A small image flow-matching model, trained from scratch.
Training: muon at rate 0.0049, 6400 steps, batches of 128.
Data: trained on rosettes with rotational symmetry, 97500 training examples, 8.4 epochs.
Rows from block 5 of a small image flow-matching model, named by matrix and row number. Rows with one number belong to one channel. Each number is 500 + 40 x the weight over its row's rms, rounded and kept within 0 to 999. All counts start at 0. Numbers have three digits each. After the name is the row's rms in percent of the matrix's.
After each channel's rows are labels from the 100 images, of 14976 (inputs lightly noised), where the channel reaches its highest value: "top examples" is what is common among them; "peak on" is the class under the peak. Only what is clearly more common there than usual is listed. The data: rosettes with rotational symmetry.
# convs0: first 3x3 conv (model.enc.1.2.convs.0.weight, 96x96x3x3, each kernel summed), inputs 0-95
# convs1: second 3x3 conv (model.enc.1.2.convs.1.weight, 96x96x3x3, transposed, each kernel summed), outputs 0-95

convs0.29 091:567477453448493506530444443488506524512507473421504524495473492490461517525458487541454481404481508448478533474460524518530480498486507491525494547551391536502525618518505483518511520517491455517470565493528435456520509554509531553555531453502525506550534499382522463498538422476572535543
convs1.29 085:456588541578502469515511494460493456525484508461458496568480477557552493491452471407491439511521487499500455535535498463455476510566493470509525486445624499565473442501473508483518516464481545556494444466449543532485543417493520452425514523494521521534459495507435491487516602513461479512
top examples: dark
peak on: backdrop

convs0.85 085:515492483496502484511532496528517467480498486487477539452491482528523439491472485531505565516508462502605441489493514568452566464561485529486525557489438556502484495516456553574442470550541523452454546472558478492512486576503564525506540438459430480526533543470494504443502644479512542548
convs1.85 107:519507554517469483486447608457512477489455511487559460560569486464466571582495520446500473480485495510441503537530507486566454539449505505501458512503550484503505498497546478475558528479510494549558487520497512555519487408475425498456464564497541498480464494580516540531535419468553404463
top examples: vivid
peak on: rosette

convs0.43 103:453545535499496517609496499517504505519502479520439535481485519549537496507439510507503492525482527485499498454430384561532544549514473508548510602505508444411467552517458537436507468422451501537547524483503552508500496523524551513534531527493472567535480485506502536367500515498546535496
convs1.43 093:521473528466565453465520540477493548498459491462536483542494490503533439485512495449414486522477367517473474511544567459495485426490525517489446406502490516520538477543560507547490443551619501421498543505555499486510547515556482478466505490536521403529524471475552511519507513520515525514
top examples: grey; warm
peak on: rosette

convs0.82 159:482451524525529536462501414539506442504484516488417468498491495555457469538518501455495503485524506462435568493499562491441473474494440520558452543509501500491514433612497588509438491484460452433483508530548523596490504453459474545509478514472441437473451523519467492466454451529532448457
convs1.82 161:487574471525476512506517494445522499516538505580541516517473526450537517486530427441481452497437513531540611511470534587453483487461513506488500478533485530504458456464527501487494497500551484579496545534457536559438519502447514522479481466501378424521536509447570493531571520457553466480
top examples: vivid
peak on: backdrop

convs0.34 088:557483497464541516441510497413628507476515497496467578504379517491611496469485542596490466488467510521479545503462473564476525529475443505499490429492546501523471474507487550470492509503435544490513540528526499527523458516481577541508509545517586454471514500544480447488521484512504510472
convs1.34 081:459512478476465520515493535628395510524495477506485434538526496502450544504489457440517512584497486505494532561527553483560481503501579429523519544464471517475505518546493495523534527491552476496546552546557453433418572511492385506528490503486461522517509484458538525511519523474546505550
top examples: vivid
peak on: rosette

convs0.54 114:455486465578467530446552475488552539512478481458505541495497479463552508497517528605498466494508498480487479457558574455483456468478503518562498417570453479512480444467538520546471536521541457513462483480615501537495513394469517507505507465519568455493564512464482434450458467514482557529
convs1.54 082:503522547490497488561460556488453418519471484550547478510550526509449554506486516480515550468487532517494543557466442500580521596504547511454477563433520463465491573507443466550526499453431503489514561519386515513486456557520460511533462530515461489509428503483509586497488451486516466460
top examples: vivid
peak on: rosette

convs0.70 087:456587500481525518549462529459504464523485470564505468524433527533510466529529506459466506493433463495516485442511534502511541476569507512474471387465553437517557494507506499555488432549539498443504458538406452571554458471547517542477538568457561497490479511465491505429522544558543490515
convs1.70 117:494426505504520491449455536477513538492547494438552498523513491487527482452477474505530522568560501456500516549569512510544432521437440482553527560529458505562408504473498512468503575418467539558524527417509513464436537498400493466479487468587510499468512464537525523568519492469463500477
top examples: grey
peak on: rosette

convs0.11 092:504490562495484422471539435510494551538488458502554471522499514506519536531462547525500509492533538571544543571518480462536481460554509518539541469427491484480498590535555493490526515462524582552494532509523551465489521528444488483564498467409451521413547497483510417545514467498534592454
convs1.11 087:512547513485469516500569514469486466500492557504485522466519542492541521460547549504485540526554498609492624434538556534470494545425581586487465485480496527514520474535470535474496542540527476474513476498391466502520487490503532508510525457543480491522492563467519556496542491546428420549
top examples: off centre; dark; three-fold
peak on: backdrop

convs0.80 100:522473535501555435551458495519497504517505526447465574502448515542486504634512502466524495524626549431485458508472518516446447457478463492480485525458469512557489470484542494456476452551534523516512521523533532553610504504450550549559490515518503458399527532507515525516495515481460520482
convs1.80 077:518500467459414556417514476541492576522541512500560458463569513524556479403480488533487492449456457565537512447541470538520521470443545477489593486496525441492522528497436503543514552447528486472504485505521493415422511496517515486426524546472472573557491461472453486472479484487531508508
top examples: pastel
peak on: backdrop

convs0.23 101:466509520457522559638552438468434484477472479562494547513486544442467452507473517485524515490490480433543456449510483494512531508499502508455445459439551463543480463468514501583522459482477540538556461472503452483599448502491476557546472460526547530468502475430500503494517468558574512531
convs1.23 098:559447528438469527425469605434511487568444475554529492548495455587553498445474519482437460536481519518491485533539521500506491512512490491526496530569515538475473536496500439511476474507507441560444508531484480491486562517512448450475543485469558409572504437543476472532514547432478495459
top examples: vivid
peak on: rosette

convs0.49 086:512473486511471504422482478499542483519460488450496488535564545470465511475479555543469440526527410575523479479569480484457415484469492517479433612447410556503502502499493489484517507531483471520523482545529455443542535478546511506508515468499389459468487517459518491538468529477547603486
convs1.49 115:542548505497573440546505537503533463535500515548469472456482438576532534570490505505519553416518587471486566511475521477534480537461532471460505485479575509509468517484394490507506497482437537535479516468551561483485460504401470555455493524500449542518474545522435464503499501424431490494
top examples: pinwheel; three-fold
peak on: backdrop

convs0.16 089:523527486480540476489467463459528503510506520461512448519513515522569533545529513487493529550425543494433489390449438536576439556471513474487506544499562527460497537495548492484492418481487565494508530495578505539490468483555552516550484505496576481553436501497411574465548555537546470512
convs1.16 084:480516514465416483528551468477464500497436444487503540442478551537464471404446469548507462510512462503581562622555499501445442505513535521573446567479478462501538520509506511514516541398480495512507534506443528465515540474485463510480510505502470520456512497559570470533509453430491473469
top examples: vivid
peak on: rosette

convs0.9 117:517471481420460489489513481419496539479486526535511480461551473533521570510466482484550563479492576558523507541562489500447482441565520522567525459430508538417406463539521470497465502471523427474519485527443534562553462476487486509449515493498451483483537536528491538487456498507503611555
convs1.9 094:529524490569543534504507516583459454488548484511453547545462499456454442499533579545517466482484457423477528416476518538524545510511480510422496487520505453517595554421471570503565523573457513534520490489533523491442531505510534523534502547556423536497479515527496474548461456507543455455
top examples: pinwheel; vivid
peak on: backdrop

convs0.62 080:506471506488573518547435510502417498472536496490509544538566558533595493505514469454499496510501446468582482447554501429552523452526505495493443531536462498563476479504491506446489492487506573504579501510420497511572487535450450469507401417525446520506517494498517523507499464505482407495
convs1.62 102:480468473481520557521512476482541476533442479525487519510563442421554455441443519437502529482475477472506518466572515549520543492460462526525484454520552520505578498540483470570495504469499535514498538501514573486417466482544434600453591521552492434517466506570538476478521422513489532494
top examples: warm
peak on: rosette

convs0.30 096:502505493481432512479472516500483510519454505506505535511515523466505436474520514492484523471553555466573459598552602545432494480530436428501552462487500502596523462482468473450446496551481461487464449501444527472480507496562481505536542462425459458499495488447555458557458468461436562458
convs1.30 092:471499577513493472520479511513502501524496501520524442558492481522463516500519563528522490553400448513470485438459397422567505520470561569488438585526441578451483505513464534523529505526538523482493521459541543455505475465481491491426453549480489518495497492517475517515518545504585393493
top examples: off centre; vivid
peak on: backdrop

convs0.95 103:539489495557441559413495483510453503520505483480410467476450532520522516516538475513472527497515564495451492506522531485453618526539527535574536511510474498533589510495530488564467497533462500511458484474575601440463504506517474489488470398492511467586442522543493457484542507461497526475
convs1.95 083:485478525470530479581453529517586493522499558523522462533548463488428470499506517487548529454420427452509555502460454486547411515466530505461502522526519518486410524487477469444556553471549487499562555457461434560522488513491514507529537556489480515469538462436553524494406454503467521481
top examples: pastel
peak on: backdrop

convs0.2 092:499588506541523551501487503498487495459453507552512448467488480443458545429462469427521515520536467515498545502466490510562557522437596522480550493584508441439453562439522494467474547487547518521523460475550502473516503485476462526507539543493527559463436475469512555487469622528465489464
convs1.2 122:515446504561530434509531607507484472500521559447524498519432553556498482513600532498517468503484575496496515472504537526574453530517405458521485521446481521547476535577518507506534504478504482569471473528456491476497464460443496472530442410582469516462491479495487500509530459487431515565
top examples: vivid
peak on: rosette

convs0.44 082:515475533470499475489476518485530498619510462499532498507588490544515513515406529443485465511489477468458506513496422502487559530495497550498462583572578457457387534519492495488497505453486459517497520499474473454466532507548529494492418593452507551495480450538463523464545529520576484524
convs1.44 082:455495521529554460495456476462499468444444488504493481555391494503513380479523513529524522524512443475487513473509573518484427490536493494534511491487476571518558488522554505544497480559527541488465547484435591589514453494529506521534520440533519375516493480494515485483428519494505550517
top examples: cool
peak on: rosette

convs0.81 140:460537444551488529440495446555505510431508464498507512490464465441506429453511495478447459517451444447544524482426507497404403481508492420475494435507573451492536479530532515491498397454547469559547520502497540480488503515493467560525492480574484461464511513444536531492466531544480478526
convs1.81 102:535532496470516512582552505467484503440518507456487522543455496467513478471490499517495487544590429551484544521532427467488514491479457434452487533531443543466479455481532453485518515472490521539463455506403465465552545578597485458599521464490538544497566506466527532522434475560484511463
top examples: vivid
peak on: rosette

convs0.15 072:439475479501497500420498512459585499577448456520464477507497435561575546506445521472491553512579515473504507546505515586474469465544456539501514498457562507472514525534446493491474506444536510476491456460429438572506525497503523522443508529456504508601487543493464472486532587460503436520
convs1.15 107:523534509494443464556500542549454510456515566502521499521453530470464473459540515492463426516453467588485526458475535449589435521527538523528498486473504513477507456516550510507553551495522498498521596507550466449474536510514488474491458433527523524408502471482552585578470477564567563506
top examples: vivid
peak on: rosette

convs0.18 096:554459511505473487392511460503487486548505513485529507558530513471469590546526532444488478513482444548541493487518398430447550527445510498462473510490498476508539523515531510529543500489468515484511486488544522451548529488539504429491448469478505587513460474592526567530508542491465365519
convs1.18 097:549507521454505444532476539488549556411528525472489480513471522511488547519533503564563493478513548416466457534469508463511466453447503466454588524474487537451512471422468465450453524533539526459522530482601497512486442449442476499532488491478439491475461582524482388533481487497499458518
top examples: cool
peak on: backdrop

convs0.94 112:549517506499531465477491478514496549489544599468517494527491550461445527483519504469469523476512453563458488513493495499530427508474504477446616439527425480489518519520562468517440519514528611510502457496465471452507468517459514489493554462581579584481526513540517546574543438526455497515
convs1.94 102:486516477500459470525481513481486498468523370535474498482555475463548501556510444531499448458553496501504506523485535435532522449477510459480530541456493517508508476440418509450519538567533494484500557521628526467443541428516480522496446514491439522489462544487558506537486460466391447509
top examples: pastel
peak on: backdrop

convs0.90 093:405469558443474473456511529487504464513497483571496448530514574544537454527522516515508531551481526484587494517496564530515500525516604468497501400467526511504474569513478463469502497516491477487532451538587422495518510560508590494538481497512547476511506482470450478509498523513482386442
convs1.90 083:521507523545528517561531543519524480485521495482563540455457507442491604547502475489485468421494453449468535519499451482556534467489474583472480541484445554504490447573508530565514459491543480516496534521473552514465470479448433527476390461507424573454540529483545504497498463469464569512
top examples: vivid
peak on: rosette

convs0.8 067:510494508452439481516534496500461491514496480532434517510503505447501435498490434470424423499468523445448494556500467559457518447470504510490460407461469526539541479525519436463519464548506461542452518497457481490478482449572556531485601502468410432490528488437459456508528520437510572526
convs1.8 123:513463478491518471501485580473534432483486487471518534503479457546502520513419471464543517522550526466496488490543536511543444514474429428494427582515435441511525509471482525449478536454435491460556490492612515474520499492473450491504439636488516552542477485525524522466479530476445495449
top examples: grey
peak on: backdrop

convs0.24 082:469465465466491477526463542468516484384501507491455533511592453461490463481492499503464470443512506476497434450429498484419570424444440496489479539527509515478475441480457484477480513462505478503560444475538484486484469505480564520536434475498546484504439474571502582464504538528481393474
convs1.24 132:476452463462555494471506466439558459590435488532593495531485449460543452553464518446544544550501458550512467463546492509502489608490535538533433453505533450525496515507532507482390524544524480449500480502497506527573515491522495542521523541493478434563465536464521505519507494454427501518
top examples: pastel; grey
peak on: rosette

convs0.57 149:502562459557477460455504630533483513441542522440472537508518451485477517504518493506452586516488458506506474508426466413491455472503482505489520422445445499551524575506543535479464470510509490484546483505510521486472448502518494418489532569518447500562517533487576475515453577517431527497
convs1.57 128:496452579399489569551513425462537486579485463544531462502469485526505477504433496517512467507496499506526455509540486506474536491484487493500501532580521569450518432513437467524573499526519534521452511528491445495501533441464489576515522446465578415445454488534429487521528455498561486547
top examples: grey
peak on: rosette

convs0.93 126:499563507517562493506508494510424498516511483486530526492494505501487466451463494502491539523507438473458497531484511493491512441537472517523548548613604463473451468507496527525480523422525535500469521475373567565415523501493532481560462477474576499595491525493512490485517505536600469492
convs1.93 156:573494492533550497445533468502459515466497551460551443452479537513504439450585478592520523545468472538493516466540519470494439505450496503523565495471446483542512511459528552455508546482508597573450533502452470519518521589498500488549489443516497427512488558478442475495465466564445476539
top examples: vivid; ten-fold
peak on: rosette

convs0.77 118:530531533493427574507526455541487414503524539497516470500459498487504502467523525471495549473517584541450589484555482520557446511584549507555501533503459493501465530517491462540529467476457442510460501458594509440481504504485498485489450569519385495462495487508514462547552443526482562440
convs1.77 105:515485538515525424483549484539501516474492514493500510490496575505511505487507480550504521503583530555557637473444534524478527499413504557499558483463539566476504524499484574447519569519514552546566482549391499515468484554499535481489506426485466567456511531462484495454523482537460478523
top examples: dark
peak on: backdrop